From a checkpoint of a small CTC image transcriber: trained on seven-segment displays showing three digits.
Rows from block 7 of a small CTC image transcriber, named by matrix and row number. Rows with one number belong to one neuron. Each number is 50 + 10 x the weight over its row's rms, rounded and kept within 0 to 99. All counts start at 0. After the name is the row's rms in percent of the matrix's.
After each neuron's rows are labels from the 100 images, of 14848, where the neuron reaches its largest size: "lies over" is the class under the peak. Only what is clearly more common there than usual is listed. The data: seven-segment displays showing three digits.
# gate: MLP gate (model.blocks.7.mlp.gate.weight, 256x128), inputs 0-127
# fc1: MLP up (model.blocks.7.mlp.fc1.weight, 256x128), inputs 0-127
# fc2: MLP down (model.blocks.7.mlp.fc2.weight, 128x256, transposed), outputs 0-127

gate.27 111:58 58 57 37 44 47 47 48 37 51 54 71 55 53 39 38 51 56 60 46 45 40 50 63 66 52 57 52 52 52 46 49 51 64 57 45 30 58 36 40 62 35 49 52 44 43 53 50 52 61 55 46 56 35 40 50 53 53 57 49 40 57 39 42 66 49 67 53 55 53 69 50 65 30 48 64 43 54 43 42 53 37 47 68 49 60 38 51 43 60 44 68 54 54 59 40 55 33 70 50 65 51 41 33 55 62 48 48 51 38 41 27 43 72 49 55 48 35 55 51 30 54 36 46 64 71 30 52
fc1.27 115:48 49 54 56 44 60 58 45 67 49 64 41 66 51 45 44 48 53 60 61 54 64 60 28 40 52 61 45 60 57 55 53 56 46 35 55 47 52 41 45 36 32 41 42 40 47 54 41 50 50 55 49 51 53 60 52 50 56 50 47 31 50 55 48 40 39 38 59 37 37 37 52 57 65 47 37 69 57 44 34 48 78 34 33 64 56 53 51 50 53 38 43 47 44 54 33 47 70 52 71 44 37 55 57 64 52 50 69 45 55 48 45 65 41 27 43 47 57 43 54 56 42 54 37 71 48 31 63
fc2.27 115:64 45 43 59 65 65 53 47 58 25 50 52 68 42 55 51 34 52 49 55 62 36 51 37 50 53 50 50 60 68 43 50 53 45 54 56 51 44 50 50 60 46 39 37 48 68 50 44 53 36 61 58 47 61 32 38 59 56 49 51 19 57 48 69 39 41 54 41 50 49 47 58 53 61 45 53 66 56 56 54 42 44 42 42 48 50 30 47 44 35 54 62 33 59 44 38 34 62 52 39 75 43 56 32 40 46 53 57 64 51 57 49 52 55 51 56 50 60 48 66 38 43 77 35 48 44 58 56
lies over: surround

gate.45 100:63 43 78 69 41 60 56 47 52 41 59 36 39 29 41 42 57 46 38 59 57 50 47 45 65 50 38 57 55 56 55 50 67 59 63 47 45 61 51 65 36 47 51 52 50 51 49 62 46 48 64 53 39 59 52 47 41 34 55 41 56 54 46 49 38 40 29 60 46 61 59 37 50 41 37 62 31 22 41 58 57 55 58 43 54 60 52 33 56 43 59 57 50 63 37 60 47 47 56 48 31 34 52 38 49 37 52 49 45 69 52 46 44 37 55 58 58 61 48 51 36 41 64 58 50 44 73 50
fc1.45 101:51 56 53 61 25 43 65 49 41 62 56 58 63 55 42 41 49 52 45 46 43 59 54 43 45 51 71 45 54 39 70 46 60 50 63 69 60 42 44 35 34 38 45 47 46 46 43 49 51 55 43 53 47 38 50 38 44 49 37 54 49 47 40 62 54 44 52 63 56 58 52 61 50 28 32 48 28 53 46 38 37 61 45 61 61 66 39 49 56 61 48 42 38 59 62 40 56 57 53 70 41 35 37 44 65 58 55 51 35 66 53 39 56 44 31 48 61 48 40 51 68 45 52 54 23 46 56 48
fc2.45 100:43 56 55 50 48 54 44 45 36 41 53 61 61 51 56 54 39 60 58 39 58 58 46 48 55 72 59 72 39 59 60 50 50 66 48 39 58 46 50 48 70 52 51 60 45 43 38 41 43 60 37 55 51 55 47 38 49 44 54 43 56 55 56 40 54 42 66 69 55 31 60 42 50 71 56 44 40 48 41 35 65 59 57 51 44 40 37 52 45 55 55 54 68 52 55 44 55 69 58 49 33 39 50 60 57 42 24 41 42 46 49 40 69 49 35 44 61 50 59 57 54 70 46 49 54 17 43 35
lies over: screen

gate.157 080:34 23 54 62 56 52 60 42 55 42 75 36 60 47 59 40 64 38 72 35 53 52 68 48 64 57 55 43 61 52 50 53 55 57 68 49 40 62 48 48 55 56 41 38 44 59 59 30 52 40 62 57 48 43 53 41 62 47 55 53 38 53 57 50 45 53 56 60 44 50 41 48 70 51 40 50 45 47 60 52 47 72 56 41 36 55 51 49 33 45 39 52 49 46 48 37 50 55 52 55 66 52 57 51 49 30 63 56 40 40 44 38 43 49 47 47 30 67 51 34 41 35 54 36 56 25 52 56
fc1.157 081:24 69 52 36 36 49 53 54 30 37 44 28 54 41 57 39 48 38 46 39 58 53 53 34 61 56 49 55 47 56 74 51 56 45 62 54 51 59 72 49 57 51 56 53 57 49 55 62 51 56 34 67 60 46 49 58 48 43 75 45 67 45 40 36 62 55 44 45 71 52 52 53 57 46 63 39 39 56 47 39 48 55 70 51 50 45 34 50 38 53 49 44 52 57 46 54 61 55 71 56 66 48 40 45 35 44 45 43 33 47 51 26 51 54 50 57 68 59 53 49 33 51 51 52 56 46 44 52
fc2.157 080:55 42 38 32 60 46 45 48 76 52 43 56 54 44 45 57 47 70 34 60 76 43 60 39 56 51 54 63 56 56 52 78 57 49 59 63 42 46 48 49 62 43 41 52 47 60 46 26 42 48 47 51 29 37 45 57 47 50 35 60 53 62 58 57 34 37 56 66 33 35 48 52 52 54 56 47 58 33 54 37 36 43 38 56 40 49 42 55 60 57 56 42 51 38 61 53 21 54 49 46 42 54 55 59 51 48 52 63 60 39 60 49 57 42 50 55 39 55 53 49 38 53 43 36 69 45 48 60
lies over: surround

gate.200 135:47 46 38 64 40 40 43 56 55 50 43 45 40 55 49 25 32 45 45 61 59 55 58 45 72 53 54 53 48 31 51 38 56 50 53 55 39 51 59 56 40 51 59 28 44 49 41 45 64 52 44 47 76 48 53 38 48 44 59 61 36 49 47 62 52 46 31 62 53 54 33 54 58 63 51 47 39 51 71 42 43 57 49 48 70 47 51 53 48 42 44 71 51 25 55 32 52 54 57 65 46 62 44 45 56 34 65 57 49 57 52 45 39 23 51 60 49 49 47 69 59 49 52 41 45 64 59 58
fc1.200 136:36 58 55 68 59 49 54 51 59 44 33 52 43 51 43 43 45 35 23 41 57 57 60 57 63 50 47 55 42 49 62 45 53 56 42 46 60 54 48 59 59 48 59 55 54 36 36 36 40 59 51 44 52 45 62 53 51 38 45 38 68 48 61 39 51 39 40 48 58 51 40 26 65 39 45 27 54 57 32 57 55 48 56 40 57 56 44 53 41 59 31 55 55 54 53 54 59 37 70 59 55 77 39 56 43 28 67 49 37 64 46 61 46 41 53 43 53 51 53 40 45 71 60 64 48 44 55 36
fc2.200 142:74 54 51 57 59 62 39 46 55 33 70 43 42 43 69 50 41 55 41 50 51 50 53 55 62 61 44 58 50 56 40 66 52 47 52 70 56 43 67 54 66 37 56 61 31 42 31 46 51 59 50 32 45 62 62 55 48 36 54 42 48 53 38 51 42 42 60 52 54 44 48 51 42 48 41 43 52 50 48 44 53 41 43 51 55 55 32 25 53 46 44 43 68 71 58 58 48 42 53 39 50 35 36 29 57 41 51 55 36 40 55 43 65 64 41 63 34 53 55 53 38 47 51 28 52 52 53 34
lies over: screen

gate.242 130:31 56 49 50 49 46 56 50 51 34 38 81 33 24 60 60 47 55 53 58 49 45 47 56 64 51 48 37 69 63 50 44 66 51 69 58 44 56 40 53 52 36 27 41 65 44 60 29 48 56 37 50 50 65 44 40 51 46 38 47 54 50 34 53 50 38 46 48 51 28 69 71 51 50 52 54 35 50 40 50 47 53 59 32 49 45 51 56 36 51 65 69 55 57 37 42 50 57 46 52 54 59 48 56 58 44 50 46 48 58 54 53 48 42 77 50 46 43 48 39 46 52 59 47 64 38 53 49
fc1.242 138:50 40 43 55 41 49 58 46 58 72 41 36 42 65 46 41 47 51 47 64 43 40 35 51 38 46 56 56 34 38 61 52 43 43 35 54 46 44 57 37 51 51 64 51 50 78 51 66 36 58 63 44 66 37 54 59 47 54 55 23 58 38 56 51 62 52 56 43 47 60 43 42 39 61 68 40 54 45 57 47 55 56 45 66 56 61 71 43 52 52 42 38 35 52 41 57 35 55 69 46 37 37 54 36 72 48 40 51 56 48 53 51 65 54 39 46 61 55 54 76 46 52 43 55 60 50 58 60
fc2.242 133:50 44 51 86 61 40 49 72 36 46 47 53 49 62 34 58 59 54 58 47 27 36 41 58 47 56 49 52 40 40 48 29 42 39 43 68 63 49 46 73 63 60 61 38 46 71 51 47 44 35 63 54 53 55 51 72 57 61 48 36 57 31 39 53 44 41 54 44 50 61 43 46 49 41 57 49 46 53 53 46 57 47 48 46 51 48 69 57 47 17 52 52 54 41 49 61 57 41 47 40 48 46 58 44 48 53 60 40 64 41 44 53 42 41 54 56 58 40 37 55 47 56 61 53 38 47 56 40
lies over: surround

gate.203 079:76 44 51 51 48 43 53 47 44 38 29 59 52 32 38 72 56 56 66 54 41 56 57 58 70 58 58 50 54 64 45 51 47 35 36 39 26 43 66 62 51 44 39 40 36 38 54 40 48 52 60 60 56 48 43 35 46 49 48 58 56 64 53 64 51 55 54 57 53 62 58 51 55 57 46 56 51 47 41 49 44 46 55 50 58 41 50 70 49 53 49 61 50 44 46 26 54 45 54 83 47 68 62 48 62 52 54 49 39 44 43 39 54 54 69 43 43 59 74 51 52 48 52 47 58 58 63 36
fc1.203 088:72 54 59 33 64 40 50 53 43 28 50 59 53 36 37 38 41 43 41 52 51 57 51 46 63 65 55 46 51 57 42 54 55 45 43 52 36 45 46 65 59 62 56 56 67 33 58 41 37 48 53 66 47 72 35 47 50 50 47 62 44 59 46 49 57 52 44 49 63 39 61 35 57 55 63 55 59 52 44 52 48 49 41 52 49 54 46 76 37 50 54 52 47 48 38 34 68 32 49 59 49 69 36 46 45 46 52 62 43 48 45 39 41 49 71 51 45 43 55 39 39 59 49 70 74 33 56 64
fc2.203 064:31 55 55 26 52 46 37 45 34 39 47 43 56 46 58 34 47 44 36 49 61 58 52 38 69 57 51 44 62 37 43 74 60 53 59 64 46 55 60 42 47 68 37 52 53 58 48 43 47 50 47 58 43 53 52 32 37 47 56 64 54 56 40 66 45 49 36 43 60 53 57 45 36 51 43 65 54 44 25 55 57 46 53 42 44 64 45 53 59 66 42 38 39 62 58 50 51 67 54 41 35 48 40 45 34 62 48 49 28 58 82 47 46 51 61 52 54 53 61 54 45 61 56 47 38 44 62 49
lies over: surround

gate.103 098:32 61 45 61 45 31 68 56 53 55 55 59 35 45 48 39 42 64 32 38 58 48 45 46 52 51 47 73 61 62 64 61 57 62 55 35 48 54 52 59 37 36 36 42 62 55 57 49 69 47 38 53 34 46 58 64 29 34 45 46 54 43 40 31 40 51 44 56 51 48 40 43 39 45 30 52 61 52 49 54 40 52 58 48 48 52 48 41 57 43 50 46 53 70 48 46 58 58 41 53 57 57 53 33 78 57 40 46 49 66 55 64 36 37 47 50 58 59 36 67 42 42 59 61 50 51 58 42
fc1.103 100:62 37 47 48 47 51 46 47 51 49 58 60 50 45 29 59 69 61 52 56 56 48 62 49 59 59 53 46 60 47 64 54 72 39 49 60 40 55 56 37 57 56 39 54 50 61 47 46 29 48 48 54 57 55 52 50 56 65 47 55 36 45 54 74 65 66 14 54 42 52 43 66 54 43 56 40 46 42 46 56 62 59 56 65 72 48 53 70 55 52 49 61 36 44 56 52 53 51 58 51 39 54 31 30 47 51 36 39 44 35 46 38 59 37 46 45 59 40 64 34 50 43 63 53 47 62 46 57
fc2.103 107:45 43 36 54 58 54 54 44 52 46 60 45 51 60 57 51 48 41 48 44 41 30 52 38 46 58 49 60 63 64 39 74 55 41 59 54 51 46 58 51 39 49 65 53 61 35 60 69 50 56 44 44 42 64 54 46 37 30 76 43 61 36 53 37 46 46 53 51 62 41 50 43 52 56 51 65 51 56 32 49 30 34 57 44 25 46 50 21 47 66 44 53 58 61 46 53 47 59 39 58 54 32 40 53 57 54 36 45 57 61 57 44 66 61 48 44 45 39 61 50 31 67 45 61 53 48 57 44
lies over: screen

gate.254 098:72 32 43 60 55 60 44 43 58 60 52 53 54 56 46 31 49 51 57 44 69 50 61 48 61 41 36 46 71 37 35 41 54 63 65 50 33 43 50 42 46 59 48 52 37 55 52 47 53 46 48 30 49 49 50 59 47 71 29 41 23 61 51 46 64 63 67 49 58 76 59 42 57 60 36 48 44 45 63 70 58 47 67 45 37 41 60 40 44 48 45 36 48 51 57 60 47 38 52 59 44 41 46 39 37 59 58 56 44 51 50 51 53 55 56 45 63 56 58 56 60 50 62 39 50 48 62 37
fc1.254 099:50 49 66 37 47 71 43 60 29 37 35 53 43 47 40 56 42 58 62 55 71 43 33 47 47 56 73 47 39 48 54 48 59 52 66 58 40 26 43 44 41 36 42 52 38 49 54 60 51 51 35 38 52 47 64 48 50 53 50 45 42 49 32 53 38 42 44 25 45 48 53 49 60 49 40 46 47 50 52 49 45 56 55 32 51 63 44 56 46 65 38 47 50 43 47 47 60 46 61 54 47 55 40 53 49 37 56 45 29 53 44 42 50 47 52 37 69 50 56 33 67 64 72 44 71 66 58 48
fc2.254 098:46 49 58 69 31 53 39 45 62 44 59 39 26 52 45 70 51 63 33 49 47 58 60 56 45 49 61 49 39 49 62 32 48 69 47 59 63 45 43 39 66 50 67 49 50 42 52 47 33 66 47 40 52 60 61 55 61 62 60 42 63 44 42 45 60 40 54 52 37 47 50 42 43 50 64 46 65 52 53 25 58 58 60 63 50 50 66 72 53 40 51 59 39 58 62 41 48 61 47 32 47 45 48 45 56 48 63 49 45 44 39 39 43 42 33 62 63 46 57 50 63 43 42 37 53 54 31 48
lies over: lit segment